config.toml
arch = "conformer"
gain_aug_db = 6
time_shift_ms = 50
norm = "rmsnorm"
activation = "gelu"
mlp_ratio = 3
subsampling = 4
optimizer = "normuon"
nesterov = true
adamw_lr_other_params = 0.0018
lr_schedule = "step"
Rows from block 2 of a small CTC audio transcriber, named by matrix and row number. Rows with one number belong to one neuron. Each number is 50 + 12 x the weight over its row's rms, rounded and kept within 0 to 99. All counts start at 0. After the name is the row's rms in percent of the matrix's.
After each neuron's rows are labels from the 100 clips, of 14976, where the neuron reaches its highest value: "peak on" is the class under the peak; "strongest on" is what is common among them. Only what is clearly more common there than usual is listed. The data: two synthetic voices taking turns or overlapping, over music, noise or silence.
# fc1: first MLP up (model.blocks.2.ff1.fc1.weight, 576x192), inputs 96-191
# fc2: first MLP down (model.blocks.2.ff1.fc2.weight, 192x576, transposed), outputs 96-191

fc1.207 119:48 47 59 26 49 63 54 69 50 49 50 53 61 66 46 69 45 52 46 51 50 51 56 58 52 61 60 65 44 56 19 48 49 49 41 51 53 30 52 49 61 40 45 48 43 49 56 51 56 51 49 44 49 49 48 51 48 49 79 50 29 26 49 47 63 52 35 46 39 56 37 54 51 63 51 50 55 45 33 55 43 53 52 52 50 52 57 44 33 59 50 46 53 48 52 29
fc2.207 069:39 94 46 49 47 31 48 21 50 48 45 49 34 50 43 50 50 50 45 68 65 52 50 50 50 53 53 47 49 70 58 47 50 51 51 50 51 50 50 50 50 37 50 71 49 52 88 52 51 46 33 50 60 56 50 92 49 52 42 40 45 79 47 56 39 51 49 50 41 54 54 53 52 49 59 61 52 45 55 57 47 50 52 48 53 50 41 53 69 62 49 51 48 46 56 49
peak on: child-like voice
strongest on: child-like voice

fc1.46 103:49 20 43 62 34 50 64 61 59 56 60 66 50 62 26 59 50 55 51 48 44 53 48 43 49 56 50 48 54 55 52 51 51 50 49 52 70 49 52 51 52 48 55 48 47 45 50 56 53 50 60 45 50 49 57 49 53 42 42 50 26 33 42 38 74 77 38 52 44 45 47 58 60 78 50 50 51 50 74 45 48 67 59 50 49 69 41 68 49 39 52 50 56 50 63 45
fc2.46 097:51 53 92 51 59 37 70 50 47 32 48 59 47 66 53 39 50 51 48 50 47 43 40 50 50 70 50 46 25 44 51 27 58 51 50 43 00 71 47 43 47 50 78 77 50 65 52 35 49 50 50 58 47 51 56 54 31 69 35 54 46 67 49 57 04 51 50 47 50 51 62 49 43 32 49 62 50 47 34 38 43 71 57 18 50 54 37 25 48 54 54 40 50 49 50 52
peak on: child-like voice
strongest on: thin (high-pass)

fc1.72 096:68 39 53 53 52 48 49 38 57 43 23 39 51 48 49 52 30 50 49 74 45 53 50 55 52 45 51 46 50 33 50 69 36 33 44 12 58 51 60 24 45 41 51 51 37 67 56 49 47 53 49 45 66 48 52 50 41 23 57 46 24 49 49 27 49 62 50 27 33 48 53 36 53 38 33 51 50 50 48 47 39 45 53 50 50 57 39 45 50 44 48 57 58 57 53 49
fc2.72 074:13 86 49 49 50 52 47 53 50 62 47 52 20 50 47 63 50 48 38 50 50 50 50 50 66 56 51 47 50 70 50 50 56 51 50 48 42 50 50 50 50 50 52 49 50 50 50 55 50 48 50 45 50 54 50 50 50 50 50 51 50 52 54 52 50 50 49 50 50 50 50 87 56 50 49 52 48 50 53 50 51 50 48 56 31 50 55 67 50 57 49 50 51 45 55 48
peak on: low voice
strongest on: background: everyday noise

fc1.251 094:44 48 51 46 49 58 47 33 42 75 56 51 46 53 53 61 50 48 46 61 44 31 51 41 50 48 49 56 47 50 68 36 66 59 47 53 83 54 47 47 50 28 40 31 36 38 55 32 74 66 51 78 66 60 67 51 25 40 60 50 43 46 48 44 48 46 44 38 61 49 53 47 51 47 47 50 50 28 57 50 51 63 49 40 53 48 72 50 38 36 50 42 53 50 55 42
fc2.251 083:50 47 62 43 50 45 54 45 58 53 50 69 54 48 48 62 81 51 52 49 51 50 23 68 54 50 54 57 51 52 50 48 50 50 48 48 48 54 50 49 55 37 61 51 03 42 24 45 00 50 52 73 54 48 79 50 73 50 48 50 51 63 47 60 50 50 45 50 62 50 50 56 53 59 42 84 50 52 43 37 24 49 50 50 42 50 56 54 56 54 50 52 45 51 48 50
peak on: deep voice
strongest on: text has "saw"

fc1.71 092:50 75 56 52 59 44 53 57 55 47 35 42 26 48 32 49 40 51 45 49 57 43 54 49 45 53 47 50 51 70 54 46 53 63 32 50 59 51 36 51 48 62 50 47 63 54 57 46 51 51 45 76 82 30 38 54 47 37 37 50 47 54 48 51 70 73 43 48 49 45 53 46 52 56 46 99 48 53 47 41 54 44 49 55 43 18 58 30 51 49 53 72 69 52 43 45
fc2.71 178:39 50 49 48 32 50 34 68 50 56 50 50 42 44 50 43 62 50 50 31 54 77 49 49 63 39 44 38 52 40 50 41 50 58 50 49 49 51 70 32 43 09 47 49 53 62 50 54 50 38 50 53 50 71 55 57 47 58 62 50 49 50 51 49 61 51 41 49 57 54 51 50 50 50 40 43 61 25 30 51 73 25 16 31 50 21 44 64 47 60 48 46 39 55 46 33
peak on: child-like voice; high voice
strongest on: text has "teacher"

fc1.421 097:55 57 41 39 45 64 19 44 49 50 15 47 53 47 53 50 48 67 67 52 52 68 50 67 46 47 40 53 55 54 52 51 60 48 52 53 49 64 48 45 52 41 47 49 67 48 67 50 40 51 52 65 73 64 48 66 46 66 50 89 53 40 48 42 51 50 59 50 50 70 51 44 46 34 52 40 99 33 50 51 46 57 56 42 46 50 40 54 40 68 50 50 50 42 46 47
fc2.421 088:50 47 44 64 50 50 50 53 51 48 62 50 66 48 48 50 49 52 68 50 50 05 28 50 50 50 50 50 49 50 50 50 76 44 50 65 78 49 57 47 50 50 50 51 76 50 51 50 50 47 58 76 40 24 50 51 50 50 77 15 24 49 53 51 50 50 58 49 50 50 50 71 50 78 46 43 21 41 73 39 53 50 48 50 50 40 41 52 69 50 50 60 55 59 52 50
peak on: high voice
strongest on: clipping

fc1.339 112:45 51 50 34 57 47 58 64 54 50 47 62 58 49 68 40 50 31 54 37 51 52 74 48 58 27 65 53 45 51 73 51 71 37 46 39 41 51 52 52 60 39 52 67 50 53 52 05 52 47 46 41 29 48 57 65 68 49 59 29 52 50 51 48 48 43 51 55 54 46 47 45 50 43 26 61 48 49 00 57 57 55 49 48 67 49 45 55 50 53 50 45 50 60 38 45
fc2.339 103:40 49 51 52 48 34 52 30 35 79 50 70 43 41 44 70 57 58 15 56 46 53 63 58 43 51 50 44 54 76 49 51 56 50 49 50 54 56 50 44 53 55 51 50 50 50 47 67 36 61 44 48 50 49 49 50 51 45 50 84 44 50 52 41 50 43 45 46 50 48 42 62 49 54 46 40 58 50 50 48 50 65 50 47 49 84 50 50 48 59 59 43 66 44 29 50
peak on: two voices
strongest on: reverberation

fc1.497 093:50 56 52 51 43 41 45 57 63 52 46 52 26 78 48 59 51 37 67 56 34 39 43 47 52 51 29 53 48 33 57 43 35 39 32 51 59 50 49 53 51 52 47 38 42 48 81 52 58 29 52 38 18 44 47 56 31 61 79 68 43 82 45 59 50 36 50 42 63 38 57 48 48 17 50 41 28 52 53 50 21 47 36 78 51 50 50 50 58 53 54 53 60 66 63 50
fc2.497 104:50 51 48 52 51 50 50 60 46 32 46 49 56 50 90 49 44 51 51 36 50 53 55 56 50 29 51 50 65 50 50 50 49 50 42 29 50 48 32 53 32 44 40 51 50 26 18 46 50 50 49 50 67 50 51 50 51 65 51 55 50 27 86 37 53 58 49 50 30 51 19 48 53 73 48 31 44 50 51 56 55 50 41 41 79 64 51 50 26 44 46 50 43 47 31 51
peak on: child-like voice
strongest on: muffled (low-pass)

fc1.444 100:47 29 50 70 50 59 39 50 48 51 62 54 58 40 60 70 33 49 45 50 50 65 44 43 55 54 52 52 47 52 49 53 52 51 58 49 33 59 55 43 54 51 45 50 57 46 50 58 13 54 54 48 32 52 44 52 56 13 50 47 52 72 46 51 32 38 75 76 35 50 53 49 28 58 55 53 50 48 27 51 50 50 51 48 57 50 48 74 56 63 42 49 41 23 57 55
fc2.444 109:38 33 49 74 50 50 23 51 50 60 42 38 42 54 82 74 50 54 48 48 49 73 45 50 51 40 09 53 50 47 50 51 82 50 70 53 50 50 40 50 46 31 46 50 51 46 51 76 43 50 44 50 81 50 52 50 50 48 51 51 44 50 50 46 59 61 50 52 70 28 57 50 50 68 32 49 39 47 58 50 14 53 40 40 74 51 45 50 51 51 17 46 50 50 52 41
peak on: low voice
strongest on: clipping

fc1.28 087:50 50 43 73 51 49 54 50 32 39 74 58 60 50 74 63 49 53 50 57 50 34 51 55 66 46 42 50 58 62 49 60 48 41 49 44 50 46 51 47 59 69 41 38 48 69 48 50 51 42 58 62 50 32 53 50 42 48 46 56 50 43 49 37 50 47 25 49 62 51 52 25 44 52 51 50 47 46 60 42 54 64 73 31 47 49 49 48 28 59 71 51 55 55 50 46
fc2.28 015:44 74 50 48 33 50 39 50 65 50 34 50 51 51 46 46 49 39 51 34 60 48 43 64 50 50 62 50 35 13 63 45 50 51 51 56 48 50 55 93 58 20 48 48 51 53 50 48 47 38 51 49 50 51 48 51 52 50 67 52 58 50 53 76 50 72 50 51 43 49 47 49 50 56 43 51 54 52 00 74 62 47 50 65 47 50 41 52 51 46 46 54 50 51 50 48
peak on: deep voice; low voice
strongest on: background: everyday noise; muffled (low-pass)

fc1.259 097:57 52 48 46 42 37 50 64 39 39 34 53 48 55 49 56 45 40 50 50 51 42 45 50 52 50 49 50 53 46 34 60 55 66 42 44 68 47 27 59 55 46 40 53 28 47 49 50 50 49 51 33 53 52 58 63 50 27 57 55 49 49 69 33 56 58 03 48 49 46 64 65 59 69 54 45 50 54 25 50 60 25 51 06 59 49 43 33 55 56 50 52 55 36 50 49
fc2.259 017:50 50 62 50 50 14 50 50 50 50 50 50 50 50 32 50 50 50 50 49 50 50 50 50 50 50 50 50 50 50 50 34 50 50 50 50 50 50 50 50 50 50 50 50 50 50 50 50 50 50 50 50 44 50 50 50 50 50 50 50 50 50 50 52 50 50 50 50 00 50 50 50 50 50 50 50 50 50 50 50 50 62 50 50 50 50 50 50 50 50 50 50 50 50 50 50
peak on: deep voice; low voice
strongest on: text has "search"

fc1.501 106:47 34 58 30 35 54 43 58 54 49 49 58 47 48 46 53 42 48 42 34 38 46 49 50 36 45 43 55 57 48 52 35 47 34 31 52 56 75 70 50 66 50 52 48 09 50 33 41 46 50 36 37 48 22 58 50 53 36 70 51 50 40 58 51 49 54 55 44 39 48 52 57 72 54 38 49 62 39 37 53 56 49 34 44 72 51 46 28 57 72 36 50 54 50 68 47
fc2.501 076:48 53 50 58 49 19 50 51 42 51 54 50 74 50 59 48 42 50 68 53 54 55 64 46 55 70 51 46 51 45 59 50 50 62 50 44 47 58 47 55 51 32 50 50 44 42 66 50 41 51 46 50 99 88 50 60 10 50 51 51 56 47 50 53 49 53 44 52 73 49 50 50 51 50 50 48 36 47 45 55 51 55 50 46 50 50 50 77 48 48 47 67 50 51 45 50
peak on: low voice; deep voice
strongest on: muffled (low-pass)

fc1.229 106:55 49 49 42 57 70 50 54 50 65 54 52 42 40 58 44 51 56 50 44 47 50 39 35 59 68 50 50 51 50 69 50 42 50 27 48 43 66 39 39 54 21 32 60 50 31 41 51 46 38 29 59 48 51 37 48 25 55 59 49 50 62 49 50 57 23 49 57 56 47 49 69 76 17 59 56 59 04 59 48 74 51 38 28 42 48 13 53 44 38 61 50 49 53 26 49
fc2.229 029:50 63 14 38 49 41 50 49 51 46 47 49 17 46 50 50 52 50 50 51 54 50 50 49 06 51 68 99 48 42 29 46 51 50 41 27 50 51 78 19 50 59 49 50 51 44 52 50 50 50 50 50 67 52 50 27 52 50 45 48 65 47 50 45 91 43 57 48 56 53 46 58 50 57 50 50 50 59 58 67 51 50 37 34 50 53 69 50 53 51 50 35 68 48 50 48
peak on: high voice; child-like voice
strongest on: clipping

fc1.154 099:38 52 74 53 43 50 60 47 41 28 69 43 74 57 61 52 35 49 42 49 52 36 45 45 50 51 53 33 72 52 52 45 54 50 19 45 40 75 55 50 46 43 55 75 41 63 51 62 51 65 53 51 50 45 51 81 47 50 60 84 55 57 51 43 52 50 17 29 56 53 51 25 41 46 49 46 44 49 71 45 54 50 51 32 38 49 62 51 49 54 19 23 42 47 48 57
fc2.154 047:49 50 48 51 50 51 50 51 56 48 56 50 44 59 49 50 48 50 50 49 49 50 98 52 50 59 50 49 45 50 50 54 50 50 51 49 30 50 50 49 50 39 54 87 50 50 17 33 50 49 50 51 36 51 50 50 50 48 51 52 50 57 99 52 50 89 53 51 50 50 50 50 06 56 50 50 50 51 50 50 56 46 51 30 50 33 82 50 50 57 62 66 50 49 50 49
peak on: high voice
strongest on: text has "picture"